{
  "dataset": "reaction-diffusion patterns (Gray-Scott)",
  "crop_scale_min": 0.8,
  "arch": "xception",
  "activation": "mish",
  "channel_attention": "eca",
  "depths": [4, 4, 4, 4],
  "stem": "deep",
  "widths": [96, 160, 288, 512],
  "lr": 0.019,
  "momentum": 0.95,
  "nesterov": true,
  "adamw_lr_other_params": 0.00099,
  "batch_size": 256,
  "warmup_steps": 250
}
Rows from block 12, named by matrix and row number. Rows with one number belong to one channel. Each number is 128 + 24 x the weight over its row's rms, rounded and kept within 0 to 255. All counts start at 0. After the name is the row's rms in percent of the matrix's.
# convs1: first pointwise conv (model.blocks.12.convs.1.weight, 512x288x1x1), inputs 0-71
# convs3: second pointwise conv (model.blocks.12.convs.3.weight, 512x512x1x1, transposed), outputs 0-63
convs1.114 082 [ 98 110 133 119 143 119 164 122 182 115 146 123 119 154 117 123 122 139 191 135  92  86 119  88 119 122 157 160 158 129 150  99 140  75 147 117 119  86 129 111 138 125 130 136 107 126 154 106 146 104  89 129 115 153 139 128 115 111 126 105 117 134 150 110 132 103 109 109  99 133 138 115]
convs3.114 100 [156 145 128 121 152 140 132 148 116 152 146 127 100 119 152 160 141 137 112 128 100 108 158 137  99 180  94 136 115 149 127  83 120 140 120 156 116 144 181 142 151 143 176 148 188 129 121 148 109 113 122 160 161 115 132 161 118 145 104 150 134 121 172 144]
convs1.115 106 [125 141 116 170 123 178 115 140 142 138 129 131 106 162 144 164 170 163 129 119 110 106 143 102 146 147 136 153 146 136 130 148 120 109  82 149 121 123 122  70 131  86 146 142 134 158 101 114  80 131 129 112  98 167 123 137 168 125 123 128  93 159 119  95 137 139 109 125 120 171 110 135]
convs3.115 101 [158 131 141 113 133 129 138 125 122 121 147 127 157 116 146 151 139 115 158 149 176 137 172 168 131 127 150 153 198 120 144  99 116 102  91 108 115 125 162 138 101 130 156 163  75 124 113 111 157 112 128 123 122 131 165 131 124  78 105 145 109 116  39  68]
convs1.116 103 [119 139 115 152 165 107 146  80 159 159 124  91 114 145 174 141 121 112 118 140 104 117 161 109 126 174 121 138 126  88 153 140 140 149  89 124 111 140 113 124  99 134 132 112 107  75 147 146 154 144 138 133  91 164 149 111 148 137 110 152 159 158 111 125 110 149  82 124 158 112 143 149]
convs3.116 109 [125  90  91 129  74 115 176 130 132 159 123 140 129 150 112 129 100 118 130  92 160 158 108 106 160 165 110 159 110  83 127 104 121 107 115 128 172 148 136 108  97 123 149 147 136 127 113 134 181 130 129 130 177 125 112 128 116 102 133 124 152  68  98 124]
convs1.117 093 [166 126 121 114  87 122 133 163 140 105 119  99 142 137 116 104 132 116 158 128 114 100 117 126 139 140 117 138 136 124 154  78  75 153 157 137 111 165 129 113  92 127 120 115 141 150  94 137 141 128 104 140 109 108 133 109 131 130 117  88 155 118 110 124 106 135 194 157 121 128 146 146]
convs3.117 102 [109  98 118 129 112 163 135 137 152 135 164 154 164 145 145 132 114 164 113 145 135  87 155  89 130  89 117 141 128 111 139 140 135 116 136 157 128 113 157 120  81 130 123  96 142 126 119 128  96 128 124 119 131  90 122 150 128 151 131 122 140 130 122  97]
convs1.118 101 [137 144 135  88 149 125 121 140  62 153 131 157 143 130 130 136 123 157 155  69 112 136 134 113 148 112  89 129  77 114 105 106 146 156 129 137 148 114 130 104 154 124 135 125  83 132 144 104 172 119 135 124 146 144 169 104 155  97 146 121 120 142 136 116 129 109 117 160 139 113  98 122]
convs3.118 100 [101 139 143 127 105 101 129 164 160 135 141 141 147 148 116 164 124 109 155 106 101 169 162 114  83 138  90 132 117 109  95 111 100  83 113 124 204 113 124  77 132 147 126 157  67 159 120 130 111 138 113 126 137 157 166 138 143  89 102 124 129 113 163  91]
convs1.120 109 [160 143 142 141 121 132 147 149 200  99 139 110 126 140 162 125  57  99 109 179 111 112  93 118 101 179 124  96 134 120 124 134 112 157 135 119 157 141 151  81 153 115 172 124  99 144 143 120 129 126 134 157  95 158 158 138 150 149 129 100 124 129 134  94 163  94 107 128 126 122  96 145]
convs3.120 099 [ 90  92  92 124 119 144 168 104 139 180 131 136 126 137 123 108 137  80 152 131 132 120 124 138 103 158 144 157 117 113 131  93 159 116 112 124 114 146 107 134 146 120 141 121  82 132 148  93 120 125 124 125 173 134 136 105 120 123 113 106 131 166 123 120]
convs1.121 110 [138 139 127  95 173 124 129  93 159 162 100  75  75 154 151 140 126 164  89 115 122 167  98 126 127 142 137 108 140 129 112 119 134 115 109 124 120  95 127  95 155 118 147 110 167 140 145 118 133 134 120 139 158  94 149 173 119 113 166 168 133 115 144 108 181 137 118 152 123 138 114 145]
convs3.121 106 [132 172  83 140 150 123 130 122 135 160  96 129 130 114 122 130 151 125 143 166 116 172 151 123  83 136 100 124 136  66 122 118 119 142 155 119 129 149 128 143 178  70 100  92 113 111 171 137 134 130 166 162 131 157  98 144 144 109 123 184 110 144 157 187]
convs1.122 119 [ 80 119 111 155 113 131 129 133 134 155 100  68 116 164 162 136 120 132 102 110 138 132 134 128 137 123 145 152 112 113 125 136 121 140 164 130  84 133 106 114 147 133  98 130 125 103 137  92 158 161 144 144 137 101 149 118  79 126 127 134 190 165 130 123 144 114 147 105  67 184 101 121]
convs3.122 104 [ 95 112  93 143 161 141 119 111 119 140 133 117 138  97 141 139 126 119 139 114  56 111  89 149 132 136 113  95 100 116 134 122 151  96 120 111 148 146 117  83 164  92 118  80  79 107 167 108 177  91 120 147  97 124 158  98 114 100 149 152 153 165 161 126]
convs1.123 088 [102 133 164 126 128  90 152 147 123 101 117 160 143 159 109 122 151 139 142  87 102 109 161 120 120 119 116 124 133  92 117 175 129 145 130  79 125 142 151 116 151 115  96 157 180 144  85 119 127 106  93 138 122 153 122 117 113 122 136 135 112 151 121  71 150 147 104 133 132 109 201 134]
convs3.123 100 [105 153 125 106 133 132 136  97 133  97 123 145 143 113 140 127 150 134 139  92 186 132 147 126 118 109  99 114 159  94 114 141 108 100 108 116  93 102 127 150 134 168 100 123 140 115 142 127 134 170 135 121 114 113 123 140 162 139 112 101 111 122 113 122]
convs1.124 114 [137 119 124 113 131 137 159 125 127 170 157 156  57 149 172 135 135 134 109 134 137 135 112 193 170  89 136  92  98 121 130 117 118 134 167 129 121 127 118 139 101 119 109 121 120 143  87 144 121 143 138 148 183 165 134 141 126 128 130 135 126 123 170 102 149 116 138 161 118 123 128 129]
convs3.124 117 [129 137 127 129 152 103 147 141 131 127 124 103  98 133  89 118 134 151 144 145 106 116 101  88 127  92 112 120 166 125 143 139 184 121 126  75  96  92 109 114 125 118 191 130 150 117 143 131 148 108  99 120 126  83 165 163 109  81  93 121 125 134 134 101]
convs1.125 094 [138 116 126 132 117 105 108 118 130 142 150 107 143 125 104 150 105 134 125 123 100 138 122 127 128 143 158 111 107 171 147 176 106 156 147 146 161 123  79 150  93 112 123 164 141 116 127 104 166  93 126 106 132 151 144 134 131 128 108 145 128 140 116 154  97 123 109 178 131 129 136 129]
convs3.125 104 [140 159 119  75 105 138 142 149 168 112 123 120 158 128 136  95 121 158 144 170 143  90 113 136 154 132 128  98 135 116 123 102 116  83 175 115  98 140 170 108 110  91 115 143 127 119 137 131  86 125 143 128 123 154 144 121 151 121 113 128 148 153 119 109]
convs1.126 105 [120 134 119 123 124 137 116 162  87 126 133 146 155 189 113  96 102  91 119 101  86 139 134 146 124 125 199 131  98 192 138  95 140 125  93  96 130  96 119 137 164 122 177 141 110 147 111 136 149 114 103 124 148 118 151 100 135 127 186 110 113  96 147 111 101  92 140 117 131 142 118 138]
convs3.126 103 [103 143  92 119 162 168 131 114  95 119 102 148 110 114  99 163 127 128 142 114 110 139 133 130  94 105  82 134 117 131  98 132 114 127 117 110 111 106 139 128 168 112 109 110 150 119 148 130 143 168 139 104 121 138 129 138 101  91 112 135  85 153 144 157]
convs1.127 092 [128 160 159 103 140  96 144  81 145  80 115 126 116 139 148 135 123 139 140 141 147 119 127 110 146 136 162  99 157 149 100 153 142 151 132 146 145 116 110 142 131 191 113 146  87 142 130 142 104 146  78 134 109  98 103 121 125 122 116 130 169 126 102 139 103  94 163 118 194 138 102 118]
convs3.127 099 [119 114 162 130 119 149 129 157 103 115 123 111 155  82 141 105 142 111 156 139 114 120 128 106 165 118 117 134 125 102 106 171 107 127 129 134 149  94 169 113 102 102 128 131 133 109 181 127 113 167 124 158 150 164 134 106 151 129 155 125 136 133 120 128]
convs1.128 122 [142 132 147 133  42 135 140 146 161 104 120 142 141 137 116 139 101 156  90 133 100 120 130 117 162 125 129 110 104  91 121 165  96 124  94  78 102 111 115 112  83 137 171 139 141 124 175 170 155 131 166 111 126 186 134 140 130  97 104 168 160 114 122 134 148 137 114 108  95 119 105 163]
convs3.128 112 [112 147 124 104 120 124 123 157 136 156 118 156 126 139 108 148 200  79 102 127 138 144 100 113 155 153 116  95 156  92  79 143 169  94 126 140 120 125  85 109 148 124 120 126 147 103 149 118 105 129 151 116 125 149 142 107 117 122 118 107 117 131 115 126]
convs1.130 101 [110 144 110  77 142 127 111 131 131 133 126 124 130 150 116  87 132 127 132 163 119 137 157 137  89 115  98 106 108 158 118 135 133 188 132 148 115  94  95  96 127 123 113 149 139 125 152 112 125 142 131 109 127 144 126  93 114 111 137 142 141 123 116 165 135 143 123 118 100 106 142 126]
convs3.130 105 [115 154  81 120 175 152 176 138 114 144 144 108 148 108 114 157  96 149 131  81 100 118 136  99 195 115 185 117 114 120 159 116 142 134 150 105 140 135  87 139 119 137  98 146 110 167 117 154 142 154 127 109 107 142 108 155 187 123  99 135 130 120 122 141]
convs1.131 089 [129  99 130 128 129 112 118 106 113 149 126 136 118  79 128  93 117 147 164 116 103 152 117 164 102 155  97  89 151 117 136 102 123 151 142 146 106 145 111 120  78 156 149 108 176  71 137 139 108 103 101 131 119 112 133  79 167 116 151 148 125 122 109 102 148 184 144 129 130 145  96 122]
convs3.131 094 [110 142 147 133 130 187 104 139 133 101 117 125  97 138  98  85 140 134 125 116 104 105 147 151 153 119 148 120 151 131  89 178 111 130 121 160 179 141 101  89 120 142 123 151 137 114 132 112 143 110 122 123 172 133 129 130 117 159 116 140 128 165 164 154]
convs1.132 089 [121  80 131 155 113 106 102 123 123 151 173 121 113 140 106 150 118 123 128  92 100 141 108 149 137 151 162 135 138 141 157 165 132 147 116 122 116 126  76  95 123  97 142  98 102 122 128 140  97 164 146 121 144 128 131 117  93 133 147 147 156 126 151 136  98 133 119 134 136 155 128 129]
convs3.132 103 [176 100 129  97 110 103 133 116 128 105 114 149 117 134 139 108 100 124 146 109  61  93 137 111 142 147 117 158 133 132 103  98 178 163 137 109  70 114 125 101 123 145 149 139 175 129 143 133 118 173 137 134 175 103 165 131 148 110 143 155 147 130 158 134]
convs1.133 113 [164 115 123 109 163 120 120 145 176 124 132 124 133 135 125 152 108 111 105 132 111 126 102 110 142 148 131 150 124 131 113  63 129 121 117 115 103 133 132 128 127 127 161  73 150 103 114  98 119 163 140 155 157 124 170 108 118 145 133 117 102 145  99 115  90 155 151 133 135 123 134 118]
convs3.133 107 [116 137 115  89 128 155 140 159 168 158 123 100 120 141 130 183 114 153 112 136 135 121 114 117 138 136 170 152 151  88 177 176 146 149  91 146 137 111 121 133  92  88 131 141 152 131 148 108  95 138 120  81 145 134 110 115 161 102  95 109 172 109 101 112]
convs1.134 107 [165 161 125 110 106 108  88 135 144 171 113 167 140 145 109  91  98 159 119 147 129 134 171 147 135 158  90 145  84  84 187 134 128 108 149  91 105 113 144 103 130 179  99 162 114 123 114 115 100 150 113 118 153  82 129 151 140 130  88 139 173 125 153 106 120  89 160 132 143 117 128  99]
convs3.134 098 [124 135 112 115 143 157 141 149 123 150 151 109 139 134 138 138 122  93 114 174 129 124  97 113 135 146 131 131 136 132  94 170  85  92 159 176 129 134 135 158 103 115 112 131 134 106 116  98 104 121 135  98 137 133 108 130  85 120  73  95 113 170 129 159]
convs1.135 101 [139 127 107 161 140 120 163 138 136 149 140  97 118 108 113 124 146 108 119 119 132 184 130 165 118 157 159 126 122 167 133 144 143 110 120 133 160 225 121 127 143 125 119 150 145 200 137 157 107 103 178 142 141 140  97 149 127 121 108  94 121 130 121 101 118  98 118 108 100 141 164 119]
convs3.135 104 [123 109 104 116 173 193 142 131 122 127 157  94 125 149 116  87 114 145 126 150 138 149 140 150 148 129 136 167 145 126 142 157  87 145 150 102  63 127 167 117 147  83  84 141 120 108 124 168 190  68 121  92 174 130 158 135 174 116 149 101 112 152 133 144]
convs1.136 091 [134 113 130 137  88 156 123 144 126 155 105 110 146 109  98 108 156 163 144 129  96 118 143 152 131 139 168  98  98 115 146 115 111 118 114 141  78 145 139 109  75 114 144 117  94 114 171 133 127 139 129  68 101 114 136 158 132 157 156 103 122 111  65  87 118  91 121 124 103 100 126  90]
convs3.136 097 [166 112 114  68 114 136 150 131 100 144 125 111 141 119 102 125 107 137  99 126 121 145 123 109 115 155 143 116 140  97 137 143 114 137 140 104 165 108 142  98  88  98 136 144 155 134  87  78 109 138 151 128 184 114 135 186 158 118 117 125 134 158 104 139]
convs1.137 118 [180 114 148 112 102 122 131 146 168 121 158 128 124 142 114 163 149 138 142 133 130  76 107 174 143 105 144  95 109 116 109 108 132 116 138 117 139 142 106 130 126 139 120 159 119 105 139 128 134 124 137 112  91  87 140 116 132 122 176 123 119 108 170  97 159 138  88 252 122 103 122 139]
convs3.137 106 [151 111 100  98 172 117  55 135 153 119 151 107 128 123 104 133 126 150 151 106 162 158 142  57 169 149 114 139 124 113  65  94 117 143 142 112 163 153 139 137 101 102 144 120 160 129 121  85 116 130 112 148 109 122 163 116 128 101 130  90 129 153 116 150]
convs1.138 100 [125 136 116 175 145 100 141 132 127 150  90 125 101 107 118  88 120 123 124 105 104 129 179  99 160 122 144 136 178 106 104 148 150 167  73 135 114 143 121 130 133 148 106 147 109  85  94 114 152 130 137 125 186 114 127 100 153  88 133 105 117 141 135 131 123 114  97 119  95 167 116 150]
convs3.138 095 [105 138 128 123 128 144 156 155  98 160 114 114 140 128  79  73 123 144 154 136 109 200 120 118 130 182 125 131 128 133 127 140 117 104 115 134 111 164 139 151 133 171  98 127 102 145 155 121 136 156 135 175  99 135 118 142 144 176 132 108 146 121 146 129]